From a checkpoint of a small multi-label image tagger.
Model: 32-pixel images, norm rmsnorm, activation swiglu, moe soft, patch size [2, 2], depths [2, 5, 2], widths [64, 128, 256].
Training: muon at rate 0.0032, 19400 steps, batches of 64.
Data: trained on coloured fractals of 300 iterated function systems on busy backdrops, 97500 training examples, 12.7 epochs.
Rows from block 6 of a small multi-label image tagger, named by matrix and row number. Rows with one number within an expert belong to one neuron, the router's apart. Each number is 500 + 50 x the weight over its row's rms, rounded and kept within 0 to 999. All counts start at 0. Numbers have three digits each.
Before each expert's rows are labels from the 100 images, of 14976, where the router gives the expert most weight on average: "responds to" is what is common among them; "patch colour" is the nearest of a few named colours to the mean colour under the peak. Only what is clearly more common there than usual is listed. The data: coloured fractals of 300 iterated function systems on busy backdrops. In brackets: how many of the 100.
# router: slot weights (model.blocks.6.mlp.router.weight, 8x128, trained with AdamW), inputs 0-127
# gate: expert gate (model.blocks.6.mlp.gate, 8x128x128), inputs 0-127
# up: expert up (model.blocks.6.mlp.up, 8x128x128), inputs 0-127
# down: expert down (model.blocks.6.mlp.down, 8x128x128, transposed), outputs 0-127

# expert 3
responds to: sparse (85); grey (74)
patch colour: black (41)
router.3:462469439459446410460517626488453484566572492494429484468455579476483478506467485495610484536476526536602448486460538548430443478562411521509508580520555500503598588434343471408500497507498460427519502577473515558561517450485554487489532515514520467545549499478525536443472467445467483589501469562517498499417452566572561502459578555584595482582478523499523495432579506482472485458469
gate.0:606443466516448480444412552490425558588475491583514468432570477486473531471456472496366472543473515463588488503496506546582478530464520454432571581510499455473550581482516503550543466500574555519466522521548477553441517485603507504542439584456507432626444528611423545455545593552485431565526464542501498547584487438521495514536532521475443513538482477523479452443434556461435573505491
up.0:460550475449525460593511550490503528529425458557484588478481357528548533523514621546546556523523506522528450629537533532499438456501532537550469437495498482397482494516541459478500552452451515528558498547420505454414459555566473501536449501610532501418572536539615435517472498419519660546540433544484460479460491532488454515511487464517565537445440520458517445524548434447514475545459
down.0:547490514573517624515521488419488448489442529549470542527448546397502408410497469508538477505538418496492473465537502551481556462504555515531455579543454483466461442445555541484476330560580451585567509494493573507405472526553487480435468569442575480608483498485511523586491570539489498485416453570501517494556521521509583478491522479534483536458538442588498496453383513443528454461440
gate.1:440527553453481499512501408431473525520506535498484527482491504566543568525527553558513411475581486501410580584571475441600503580471539558512476481479503429468502525431541539505524471550512493452485474519476442595534482445509463549447480512476374547498542526466495445486467544581611361516511464650538500498551477517520519569488453505469444489647516505425568451569514528496543518584497
up.1:450578527504456551531467462502539477441483584567484497440491478552473498549459577551472458522569473540434503541483447420639492502437551494542452505495526524461487541477497528427563476422506542449561550498458486522485551532476507434522513524499448433442528562509510501479479528575492452496429404604560507552556485540628518447572360367492515510626502486425598488450528520477455529539484
down.1:474486456490564524442503420517445536461490453636514514498542462411477466511445514470485471531581569513545543599594435512422496511587519478522518500512549450548495482456502557471519535519462467477477489472482456475509463442389506415492549471477456561525536479464528557503578512497382506440482533498589603536496515417427514434557411549433593455465556463505405623569529460522544512581489
gate.2:539478588550447487614527513558493540441432435472484519455522443564486544496503540471483495449561540573432561474474460525478589538479401512430522493475528523474541504438612528398544401515505493441480475497557564414514502394490533585520516464498364476444618468574477504506489496448566439500524490515450555535445516438503505489505462428493488533514483549633447490545414513523514502585554
up.2:487416480458523500497523400411522476526469462398485462471537522452456541452587502520519511516485503418545457415486534644545538488500561554452478547422490403469588547542573429569496513474554458513472430496452505539457501424511486501574469476534443428478493570545499551474557575495403498578588428486392504511529528445481463425547526485444530499514444471525571536486415618434515464501504
down.2:516615552473453485532523501483477430627480501497608438525467489401520490466482468510630504566382515581567613446494486473502449500481514507467572551468509463397537520446548497483439515504535506505440529423530574520559456525553522526474508554516438552551630478502577427515456498388485486492450508495499468479493489488564482392492449557515461450478508569422549528468407458532498456490537
gate.3:528540476555436508444371464551424553477563520404535464511503439452487508470425567522442531456474540531484481581512517507492522593533487528548495514457548498492438384433527434507516449532458541564567498455520431544552523515446425464429542463485538500500544503508478505555529567442521494543587595555441562447502469489488355439505484535578493510443459650585501484569432445470517463486550
up.3:509449526511424489528427567522474487558497413580497504555505511528540444523528452613464426468521460462511473542493520565486493489516504465401464478505520545588502473452505527595558477416454527490505462453556422517482550469447626490514505497555442495519571595505399469469487489464543426494493468542467463408541469413394528601466639577508538480497442623476466535498524456479485415540530
down.3:497411524569461579473513427486517539551481521588482574576543451446485466512533444493455478534360523402520472388498490594550495507526525569557355500549490403494520517513512515503552550535507483506426421498437570530561461551573562479442484534499411505417618498465532577484532484485551501452529503440553564466454493507490559510492602515501500465466552409470426466497501561499557496526472
gate.4:412521465434541545504495477503498475445522516574517548501517529577503540487422631482448608467560498456457494521548477511520567568628547463523496541513556461398515451394512498538478616488508484475519519556444431468442541486417433398467388531479537581496555508566494563556493431458452521570516534463546536574558507423470472487502534484436508405519494482496573461466472442560440521508438
up.4:449424480340382526422495475484517520586516558420525527583432489567602559484519523444541512502493459487514484537461586494419487513436560447518523561580477460448487512403498397543489641454488518555460450617499445518458568561503558549476531515519475475452516470509492583467507483522476534492537562440592508530521508473516482567487436501473483485479481495422613514477527433491549485472463
down.4:512421561597571505395600482553487564553397519485398465470505468445499564471532399560550529574659398459470502530446492491442550440536511526467439489467527528509428446508481559488522563526484561493533449489504513432491455525537527489528535460483418531482545480461421469451444506542565545547383506540470513504531509558475432443374519502524455506482498575452574506595506502514505522538498

# expert 6
responds to: orange (99)
patch colour: brown (52); black (46)
router.6:554469497559505498514582430430458523564515499428432538476468578506560523542421560406503472537533505496476510524524533405502440554553500452480590600533489481499532526531509532584498453551493449540535570419486549558486414466459513457466421497377530551463599419521508432433491498524472412483501544361520411533518459568528569501478591528478484469541480485472425486529435520431423538566494
gate.0:490455504478503505452519504517470554538571562508529473560446505517506553401551536477424489457402407503549476447581470418450511554480455511516500472422511491393587446486494399497542574509492424493462494418441494447514454504593544500383451526496399493565515395518495531521469431480527510460534397483566553420512512494505464493448556391517431590491462497469505579516478493530586593465534
up.0:554502428563519564612522546578446476491516443487463452390602516446552547490502438488505550603484529596543516522514458616513527485545451445495533435597567472509531511476481509406457526553492532478552514529493564497482645536375512521527539562487641489532469528487459506467477488423473521467511479484506413495498486549487515505652462534522527475524449512540479504462520416462546472543454
down.0:497444556475481436437503532402472513391481459575466504457408553433531437502476455505424522494454543513554473496419427497544492507599463492488440459533504596474444528458359403479525490556509490516500542552513437526445495422638529621537556540587528495502495450502467512527505601550507477533553625521463474540527532534511515465546516522545471497512513457520546465469552522597425500416530
gate.1:475516492579503439485511571532505483482507454466502478447500436456594465548443590440563406498427488514416516373499445487478482592515483569564428531485438579592567622520549440480503587434538473499550515587511420515530451435525397577513540519536500465496520480527447492510556494506505584525550450538470521493485495495437398511470554492495467521492456490492541434475495500467402568428380
up.1:566404590470679506502565503407436529461515474539582490470542442446567483444434551459449584473531507509444534536524521522465492476504432542553505603469536465514493515426562446441423527509531476481502592545448555578504562526437442437537474529575503536523547511518568527491510522544560467475560549486514536484440468461519466516470500531602500490488426548478524588598502536419392443481465
down.1:496518556554501518544536534527527510529461439564568504473550419520550469470429457555441512457467455446544497500507512547541492509433522420548385475474470538438534502470561424523544472530518621510482486473553510488519500405513574442458424561490447624442448505466500590439479388538550564627619449466516469509431438540425511526479476424473540475510422558479550571487542473499559424537466
gate.2:508485470579634469488452458522526560499415529448537450593483385567595415470460427545495612565495584522476486465594460540560515481471586503379396521512508459569446597467502534463486475549548553486469530483469573471469516463460499490489485577473534545435453593525520498493539556569521571447488499472514535434509519559508550487611538492465499474538440497439517520430498463499517426495518
up.2:444414585540538524493514459512501573427455455534451411481518486502499427437484497445490551600481542470603473471492454582447523491478474562491532492535487535538464579542507538485500508542451552506391579509572518492468424540516515458382551567598408485487575529488512504477482492581555556356438463455580510438483536545479553556482547510468471512451458430468414598498540514480397516512529
down.2:575497472463543444532496476534579482601456513474459477465468454403450512531521442478541524484440521445469513437468484451374470423443472549525516449528534400449527596504417570507489537579431541444565411497459599508527538555489506530476540614506560495498490533579459519522411545488526549550514419508591526452470417429580517574497591476448555514533437528523510548522458437448491493550560
gate.3:520455442489418524457509507444504542435575512386501519536469559514524474469433595631471468441479521432479492447520501481530535552440480423487496505520470466437441505435622527459469482444507555504507541489474509439435465421571499480374505527422486542537396624483461501488527620446482496512502464487503459517454525463516450474450595503526608559515391491459495489519473444563463487600475
up.3:541405493502382504452455404476496570475545493427559541466496534535471472518438514564464477454447486427476519467509463474465551561469507416425430558499479479478455542471605506436440474446540615518453545500458539432448535407528489449444481430462524523518408597510505572553516621369429560501503431535523533560518495450480527502456578473467592529497459542478475554510475477596478482474510
down.3:509539479524455486435519601529527403391544483585607438430414530492420534508519474485547496514563552453473541455524508506454537513485468484431517467477512487520439482504416480576509526471529549492440531522566494529430502498472495640505494466540579495528481544445553553528395413470424530512530462565536448542530549573472517335511520559520430477497493507591514479496611454464542405527482
gate.4:506496550494511438501421580534564427449477433534545506491570511492546610445576532414514507531534542455552478542574504515657520505472476497450595488524486496480517423465518562463545543537538557441455468526553534523415395505550549528405520483436475461514492478612523481432523471465530573487588537494573526574553554507441489521521498516556506518468471490603455413448627521449543504441499
up.4:444440443600483531473581416420430497589547569438464448511443488548393395528521541578396501487494424511507509502500565473375515525481572411433463496539467435458561440495481505418458506498451477507586564465452431607560545549471510453491490502555551466509484496511555475518483525466432426510449498485432463471470440594490523515471563496445486512449496477465491589583449517432523479538493
down.4:556512467498460501540499503537435574474495430481496435524543415510560534548420470612357432549562442557497485483528462534568474383529553496493498559606486573474545432523515523521571475459475458459516535470544521503494447524556461557454451473466542538486524539484461424491423573423453493490518537532440556475626464497500482656544493446516525448496487469555405434510492440462568567460504

# expert 5
responds to: red (34)
patch colour: white (40)
router.5:480493415502483478459501444501480534498505417418500537562464546455449483582442576417490491532514427520436524575532540498499517624538593517485518602499520541482575417543523517423585427515484481479497449470556539498537513554489510540541460507443470520488466654478443540418492550532559466503458531528455460603533522411601472541516501517514469585451381548481384469504453534489469455530555
gate.0:581484568404448409529472562441460379570514461550517461460422547498472535501511514361486414539527457474528489470461431540439509488506438514412401488555519472497469558465374557556514490536587486479396413480466525551435503520432491486483450514455506565464552495444556538466522446418578537484514430444517454521459488523494503516513487462506449474454509448500526501499517420429636480507560
up.0:546531459556486486520399445535527452466528499532503516465448525498388508442456551653579522498554476510502567438484528447579496460530499464581503532538608531500493453471531484448513502447462646482477577436561484474452476527562556522524535445495582465513541420532451550532427604461545464454525493512500549515521477471471382489549495511591442556523500502480470480465580564383439498413468
down.0:512458477467417431496513508478450544520311406601516512501457463530532478539551584469503414574439496587354464482438504426510468478549464520508530512594499502515479549568506438498481457512474570481548459582589470499520509451522461554434472432422476470526523555517518481473507550592488491480570479614549471517389586472482545533540540522505515529536490461537533479543466530531468421457544
gate.1:548447501509386457438446429520504465468483441509519572500446434578596470470499517444551564526452511509365512410515463415529390471455448533533494488511501575572465479455438551542510551490583505521483511453450512488462526542596518476484461529581446576515482464477485475493539492543588517545570528508440463464547500574508518606523560518455505454517534502434358496538444517400540609477490
up.1:442546469472484450419439508620563469506493619542466555502415470453409494575460488526547543521487373530531521620540526556482456427527547516493481523481536504466381475464554515494496607480447464523488579552508384504522425493465426577467587485497441508490475518526472503470514441390455485568519408502480566580535534513481554530541380509538479523473482572556528501462486466530495464485502
down.1:494526545486535437492470551580476537454469434504489533530553502439504484504495605496562455450472505516556496522493484414490500515438442555393450504530534495435418446479460630510576587506594427510498476461529516471494485591544494510528530533443432504504525546527436622604560485546483438438469569595483427504570485542400520513499421512492491504439432529545353573495447480492442478520453
gate.2:414519462467500517435544488481495437513489477566511502449375414523485566496491490443495503410458497574503441534421530575487408486453581449480511514571512555588476445523477516625627525471580465506467492559509468487469495490553423454523426428469512658476481513492484483474553533439500532524565387538445451511533451461536531476542519496540514369498508451552566405530518476499461520528478
up.2:438537445503519590452496516532405487440482516614465517579544477542473437504555455444536463511437501482567552453494604526542386492494470443513507504465509495540548541510488464563565587515512455627488512517396480601475506505524495519541521567462415477538430564514497536462474514542519488501521350463558464574594450521555560470492476457472498451515508526473492564599434520517459432523376
down.2:511402528547623595455508463506421435505466480448462507614563477455529485560490506486514568415419555537456627462529524446466508539508516476488496563513519593495558535414520566533429527468542499519497582531505536496447577431504480545521495555428444503426457461454559550514511526487570517494530518401520492403461471575444494434501520515558455429455448503511371514439476575567538491491446
gate.3:490482427455462594425516543554448557487502493496379470604455406513594519452455547484563403432441608524559485597539488481463559460492521486480528509451501524544441523517486520573503512536566519426437486411557511520484509539464431468467448476553460526501425447503452511399519592445540571463488493398607515490442504549502529491367507514444426459527481494495535515531471492568544452530472
up.3:491497480469519565452550482556491467576534545555398467664461473483586454469502604476561407532543538497538551538566566537547561478473522464458580459487481526481454459545550470537442463524569475497494523484498543510521543552461426445484508447461464612482457487552491460440436490544546538438452461424535517531404520618460488420496418418442390485532431491564513495500489479564556527490563
down.3:520458472595477600501408461527405540498509469462506539534459464484524427557503492574443470559480532521473453460494550443524541542466536485548535447501511528546507492467474468518543621487549426555577528501516548514386455424441484541542445556554472431504496514484507563409584577527524585504525482585562373545444508518505449504528518493600470452456588439424423516427465517406498506413486
gate.4:558526487529452479460545496571512448486471543567452440488503473523423453492478414523468469580465510457548499475590510454545522450484476510421450444538460572542437529607448503557411413492479509558491401539606540459578443446453513405395509523450502537537456537521527556570462546556551528630491441456513601503492493473500471496476450496517630462502479553475587497469469564449523552581490
up.4:473463540408580408508388548393542564464408517419511484504461451619556551550537557386549536477592517504486546519476423597462530557494460440529441602521471506437487516412553481442558506469535489432498482495457515565501490554474499522478577430598555548567491455472495431459546489485481498445569571537497459499415483500458450465512516458511522473549558585509523471558517493481437510457537
down.4:540461465523536494472482510462450493537604480503509425428407493442456486495490456450485492451579569497500491571431598556456566621508454461504552496612515432537508548501530528526528452445468517493475487416469525436494596504470519505587585557448557521481534520515375476463580468470501494468452495516435460471554512575562467568524570564509444552521465344528476420528507475446576531419500